Weights of a small masked image model: muon at rate 0.016, batches of 128.
Rows from block 6 of the encoder of a small masked image model, named by matrix and row number. Rows with one number within an expert belong to one neuron, the router's apart. Each number is 128 + 32 x the weight over its row's rms, rounded and kept within 0 to 255. All counts start at 0. Numbers have three digits each. After the name is the row's rms in percent of the matrix's.
Before each expert's rows are labels from the 100 images, of 14976, where the router gives the expert most weight on average: "strongest on" is what is common among them; "peak on" is the class under the peak. Only what is clearly more common there than usual is listed. The data: rendered landscapes of hills, water and sky.
# router: router (encoder.blocks.6.mlp.router.weight, 32x192, trained with AdamW), inputs 96-191
# up: expert up (encoder.blocks.6.mlp.up, 32x192x192), inputs 96-191
# down: expert down (encoder.blocks.6.mlp.down, 32x192x192, transposed), outputs 96-191

# expert 27
strongest on: night; purple alien crags
peak on: steep ground
router.27 166:125152146163087125177138101144103137091135079137088160089104105184107178105146135158168160083147156098088173171151167115136127101148167084128153089086156129111108087130178177080123146138156078128134099089106165087095086146097088104147106168115120153093090080173162110088124170117170172095
up.0 119:083074152148114219100169165118093135142129135096104093076220147110119124134130159089125089168122126118112150124127120110106133200210078081116172139137126154136098162143112096135129092097089126133119158115065198191134125100194129156091084102163078112124114100144125117131102117133142106106
down.0 112:130144166052142044140070119179172098129136154166115159183100120137104120101116213178137142148135127146133104126155163140134122095112069106118091117118041122142129054069117109144175115109169164086147137161182052134118117098110121082175097099149173092127139103149163094079139173170053169078
up.1 125:127125125063136136125135127070100142177113104165099142155087090086154116163167153085097107087079105115188078155097087137093139159138186119127187066142158157090135136109099169167164106109075124188139063049129145128113151151132156170169169137118166136149164129108112172139143128160147208133
down.1 138:110123122128206154091105119074118138135089090138133153082092066083147143172129094184166127111130116103138122170098160079139091162104178119123136098125107165104130113176134136075169138101176166123139107063148151099118090090126111130108154159129145131065163152121150056134133151070134157109
up.2 112:116136114101110154071105128145157121166128130151120170198067058176155119115054102151104169146092187154142098119114122168146113095175088076160058117147216081111133080078079108121126116167084116071145109090176090063158081132087111143096149140173133182214141145140164121128121175141151128114
down.2 114:115142107064091108115146127082144132109078116142193103141135097092097118087103237163202069150107165076136155158120158101137095141145112075102148104106125116040125133162097114087127130140127135144169129111188129133153154103096131110121115111093208165133129134103184075095124130125121163133
up.3 096:178138108086097179130133218079036142159121141108154123136139121175108150134162093081145097124098134121176132162108094086136120143124149199124111135172136131119112079183102085171096189096163127183117150104151102208112140105155160160179119089093122082171139137103120162103142168111119116105
down.3 092:136136086116133147151091183132077116159214111109196141104116162097156126128074090128107121113057094141127140164103165082098126084087090138094121147158119137120134193115159103167163137177138150173176158094135129151154103119104105189113096147133197091073116172145109041153091097122113119127
up.4 100:124151085090101102132166130053157088128130152088136102106202145118154119080130092095141099137179106166140096108138140180100133171092141173119123137114097097134182066146136150225112116117141087170131173082150126157096082137163089151114134145114154164146107206111094099185123132093112128145
down.4 105:079169105128139113119136141154128180093068118137095140120159081119141125135155145094174098159179150092091138099144151089113095156143067105152158133171122114125081117102165125097030089134136148108169193166153098142071128205099133125107139153150158058126149133077135161149118165150113140120
up.5 105:117136117111133103136128115119042166136113145196123097193167121158156160202129145120164112151120197108148074129109112190138119125121102114127162197141120141128125133187137104196136136104079107141128199210104122128108162137117180106167114108139108118121092109167148167100096128119129125224
down.5 106:096178131225171153102174168135162170157202126106153143165144112151132083117087058167153146128096089140134184118112163119104089098154199121136158092158104094099117136149118092095148062071133142101098123158105147191090126129093088170145130117126164140132105123067173108117082098047104124157
up.6 104:155144067099117099080131143207130153150118120131123136149126102100154135147120111197101113172176094153129144090169160136131145118123137148094149185110106082127150076222100111071167091103092169091108094154161116112143141132169140092148192140090103084183097117182127174113121144126149140179
down.6 100:208135097094126096131112143173161131140170126145151174120077073137137106187119100154098079141121135217139226127131132062073082080178084109178099112134164070122163145112120126148193100048115086067170100104069132098131163111128119125141157142148157112105146169119106078132141111158116095156

# expert 8
strongest on: night; high relief; dark volcanic rock
peak on: steep ground
router.8 177:110159120158099119164109102150116077105163086140101167087117080166106163111168104155167150077148162097103161168160164084161114112164171097159132080083136112087139089121165169089136132089135094114164080078119173102098104106101082134144173166112133143108110094170157093133100168101162166089
up.0 059:115117124146130109131158139117124118115073126140149152132140156194123198079129204118136112078123159126102104108150125132120097180132147076161104096115103149157079081103149064163122134166117142106114110140148116027094051112098108109136118138156160171128135137052169091115129122136112103143
down.0 063:126161109102074094136113187144136063118111129118118164108118142173132118149144166175162128135114132148126095137129125228126181125100127154145082082088138164134134127125096073138141140071113084103057110188141100186125106128121114156147134101116160157117146081119138201125120177174126078132
up.1 092:130079154080117108135121083156109132102137170099207074130148124159166145119147136086129111155167150139175091157112134022139130089110087141128125137097141075120104124155136133187108167151027094146138155179119081126088149135133141091100122161127157142100078147084145109104127116145177163107
down.1 102:110130164148163212129169123111097161203182114145150162179092181085114147091134145133174154111076087071119139056066069109139128081101143164119110066132053127085177115029134181107139129131176153079141146121126136159157096107161138135131163141103118151108144160131146073112113133161165124135
up.2 094:156110079116144125120102127067137136150169111099221112153175060140106094158068091155109066196144075094145156108150195144092101123090100176132145060110175115123181130144129120124142112116129188142144139135147150150091164115132152122109063133123137069112134110166117168125113074147094102206
down.2 108:130131088122128130087149137141130186094094113124142085113124142121151162136147147087193104163097115118107119199189180149112056153147082112139119165108068116079155133102083130056129122092044128128136098151085153096091165140131125132127108163117132162107113115149060143140106201082115174162
up.3 115:163137128135143168122164091112148148157122092098102133182142244137135180149115080091143217166147104098114101155128126136150087147172130163115179084150169120175128140112141195131193108137168134141085125156153145166146150111131173145100155106177108124107123105129150116107067093108137095077
down.3 122:129087145098160131118143151120110152130158127161101166145104200082194115104153114102126102108120118088144114201128096139118175159149143138137168106141122048134104189139155166126135169098091115138140140158095123129202157078074151136153117112170185132154112141094125079095074116137136144122
up.4 046:092128129202139185139157124110121140157128159109125083157135166121094089128150127091098131128178087178130093144148101202151064098111102165147117165111135134102155063049123109172145156124150171136139146093085094188141155124162158113162139109093146094071126133134177104145122133152149120085
down.4 052:080138088149141160110081157165154175174012118115124144134048116121144104124103152126130157100145164092168095113123123089134083135164124091152118117113126094086137117116091136187163080127077174147134142109157084174106106146130178134171168101129164113154072145127106127142130078096157148130
up.5 108:148160141132112076157169117067147132118106113094100104138207122179142171143139185102167140162172171140125103171164144128143153042187130187126159106108075115177096172155120133138118201127120170125116117143162164100112128110143130112140104161175137135134124083099123139117134136075107086146
down.5 120:100126114103155139138150189112151146152112130125060116167103073121174089155168170162108135137076091135123106255107146169149136116172093077122148106082111149144191102075080124094151147127065137125110120170153135118144128091120123117154240079145172111095111089194111115103149093111114126093
up.6 052:120123188151074047151072103111133116068122136147078100088142102156139148144090065092088139141110103162107115146156127107134141146123088083117165141118115133160126140113146078104141165116074146144132136099085143071169160091082167129110164113096140144102200125094062145098188127218115105199
down.6 056:135155115140142146131135105195168115150090138160155075152184141128103123140156159117120113120084181096108145035088093134141091088124077095168130105075113122153156126076140178131170099127100135141149159138188183155085171103128115125140154151139054124084123134099145159112168133105117167128

# expert 10
strongest on: noon; snowy peaks; fog
peak on: snow
router.10 160:106159121162085154169150085154084107106074094144090159089096175145152161094126154159155165093162156092109170164148168100082148105155163086170152090096098167102099092100161167108156165141138099129083090089111173098129100157086101098168114172138165137118096100163160116100174166172165152097
up.0 016:188087064092169178171132128097116086126126140153147098132075123131100118101148112132120125176157132102108134121142179108113108064110100145101083149161108105141137130131100173184161056173103098102122167099110167189169128102154172087135120136090186082150145126227115115105152209165137141151
down.0 019:101094138176150123169123080131171169085134124138151118184141149090072086148100174122126139085122136129130132103099109213151104204129188140032197104121078174081107106099105102133122137120133052144136123141097130146157162102132143167124082091076143121187175117133132136152116195137118156094
up.1 017:139139096107127144129107086098116124098124108148139145192111092102118133077146012167092105173130092121115093057116173163137181146126114164123144121104101115146132087157137149183133083106195122114141200145155070130118069147128196153127175156121138150136123108130138126105066153149094121159
down.1 026:107106191126157132153115119157142182106081159142105152145137166114126175105119199131126178089163146147184111121131127164128159142165134133128188172108116094118110056110114128110088149126127130069113112199100154146112117085198135154163104132115062114106188089163115162129077139108127159116
up.2 015:148096066079104109166123127164166147089127151162115143149088100049103086124118088115178136193147129139143121074170150126098072128105143141116175111114101152168144101139086137218178167124103125122128185137126098179137148146109171128158138148111078130077142120116157172158079199173119159140
down.2 023:132084138119130105093105091178138202087068147115124076100190109141138142147108156072138130074177139119182118120117083142103143122199118129085172102072122102116136054146120158109126137097133146097109120212143148156128120113176118105195102146137096101118144063149121102126134166124091123130
up.3 160:120163102161130082141107049157185154132123132112128069117114124166092143098136111092143157163124171108118154085173190136132151111154110131172093085101097172157130205090081099116101168130154171107129084167109112171107142118045136156167147129079145147144137124107161096104132102131115096058
down.3 152:162151203150117107115193124106061114152170113127137125170114095190137123119120144150128162168115051141149120108186212157095099084094167156134154079128171170134085093146134128136143209113221126160139186072118135119118129066101084095138117124133135136101154131141115102146140096094067162118
up.4 012:045115077169145137119133105152128111083155147178185154158128072093130137086114058163127098184135096091162110120173208128089095150116091154132105104115079161106167187133116114234178094089141090136161167146123069138159109106145177111108120183115110153092133071186139161131115121100095156176
down.4 017:081094123165174080163147146136176151140109122132125123131148136142143155117091188121082145106170123144137147163128141133163169173169165185104189116087100111133132094094104140112115112091139169086117135171122134172107144105179090170190084130099110091067167079168088131123077195098055140124
up.5 046:102117175077125139109053113157153121145113104156110137075091058116147118068139110110199153143126092119181119171121109122134132141190170175120122157102172099152140124131107155121165105140062112106092149120157155041188123126099106118133099104156138127159151199061096090105146120135133086136
down.5 061:082134156159087130133126136136147089113117181067140085088168146030114108130179160078152152134181089080137063124133093129162153095147164154091165117121123150139117093115137203119119139109108117137072144199122134166124157119121148141163205125104120125154173150085078086120153115145096111099
up.6 197:099163208126136131150201111155156134174105137125161157118135159113091117170130178179154069161077109146137161113086107095099158094121080140208067074072177110110145218161133117167133119113166133110120119100150103093085124144138125085143078179143123123112125115062150101123164144135083147130
down.6 165:116105157133181100108151201172184120073143130131106161124083153115168060114067139135189117095109148181182197094116082083150136118118143159169095135133138126124096162123094113183149054081143139153126167110131107129117161154125137170169094159135179105084113150115155069144142153119099148115

# expert 20
strongest on: noon; fog; snowy peaks
peak on: sky
router.20 170:114156112168089173171166099148104164112096092131096161099104177172139167091157136168173156124140154110105164163157166100106136089143163102147167090096169147098080093127161158091126154139164094102096087110094159094077092166107100112156098166116097143093087092169169134102121173175158162089
up.0 170:102128148105133058089145079137121153101108131098191124130150172159072163140154161170099156175169165127108134101104146115131094104124090100107085152134164165061168154082120125113130113155103145070127092085169153180119110153183114094137105135097114129140169138103083101120135127164138143134
down.0 149:146112131159109142073069123123111087112122123181107130119121077084116143180192122087057170105078135106118114158095117161137147122161168108167107097149063163129090108086140139124111085115105161155145168107183113121122091113051142173122131138155153127141209110114126045129121173163102091161
up.1 166:120163050134118134152098147073170102106127129122201111106184074157115159128101094116151114116205142066112080123119174076142121141090105135138169103142085149171132094129101136113132131146072152206132192136098126170127108156132215131122125128119149145115139095142110138124180098078158141131
down.1 170:190112166190156143158116132158117109112157167130110083122147163117123144098103089190058114118218065144166137144112120114105145107119099125102129142130177117070105099147151104088161123139125117094154152065177109086081159141186102133108157160132117140098112088153162084137125185087056160124
up.2 040:118173096068167133153137082086161194094137121113163109200107150091155086129074119143071113134136085143135139094145123112122139193105115154137075107132112128125145149110135135142132086057206145099128159067138077141148125123123116134134135176148138107126141165190087146133094153113114142100
down.2 050:063183119156154116163130127097181115141155123117115110153098120150064126172121188165130140094074035149178114124124124131154161156156125183084138091079135164149114111093154105125157107105075122069186141123160130132113145103163117179176156148135116138094171097197105151107142085098131117074
up.3 032:158120122095147110157147164110125161099151142129118054082112102141159177152142079136124127144127052124104112106169161164133155136125118092126120098121139110133113182155094086169131154119118091145112073043132119069118141117101136049149156151119081096185191115187098118112117162138145178142
down.3 042:114130105133156101139106170158121152132190106094048114090120117205121145162079152103079147109095105149138158159181118176110164172165176152102146144112157117165131110100134054144103140084063142091150120095190166159109209110158092180175118129127107106113080092195143145141125102106135112148
up.4 159:071123077153058155104069077116118110180142154084155134165102127104123119114165099129141172139085129136090166138136150070098105170124196092135110105143084163123078129060096136129152076152124116214098159172118189149095152129095161145048171071145133125113112139142185128210119123151143093056
down.4 153:116127147126140091096103151183160140112069144137151085156160107112111200099122101097122114124080095124116130126138087130132122158146183136171134091117172138157124073099109183132186155079147145135102129135161144129129061148163173112055109125188084107080160125112152118117084096112127165072
up.5 182:160120123159144154118196108141101137094141098092101052068182121142123110096098122131118144135129114110145125105099098255126129129103149174125141088136114112181078163187139125153113128085096200130126148139151153073160144163079076111148131168203166137162121155168132090151120115113103034171
down.5 143:091095194157141124136104140157161080112117155124115127049119159127109145172122115095132159130104099080186122070062103149130172073096161157135151089101158170124153141123109110113164171133140163120130159147074187080118124146106139175115153125134103166175133118133116149155147079084138148160
up.6 062:129142154118125150155080142177121133143121136161088103064153129079121170198133125130152102129120143152125088137129103083077104120195157104130130164126123161126181070173156108113148138134088114096141211113170074085128141175132133140148204168128047153130151102164089175118121115108116115111
down.6 072:116158139159138102156137134152113141154152192137141092114129169112131118093102105100108136221124149138158117111094104113133146164141141125157189129119155083132140082137138109146104085112118149097149146196204126155089158127123122145090212146131086116098169081132072117146051130109103166145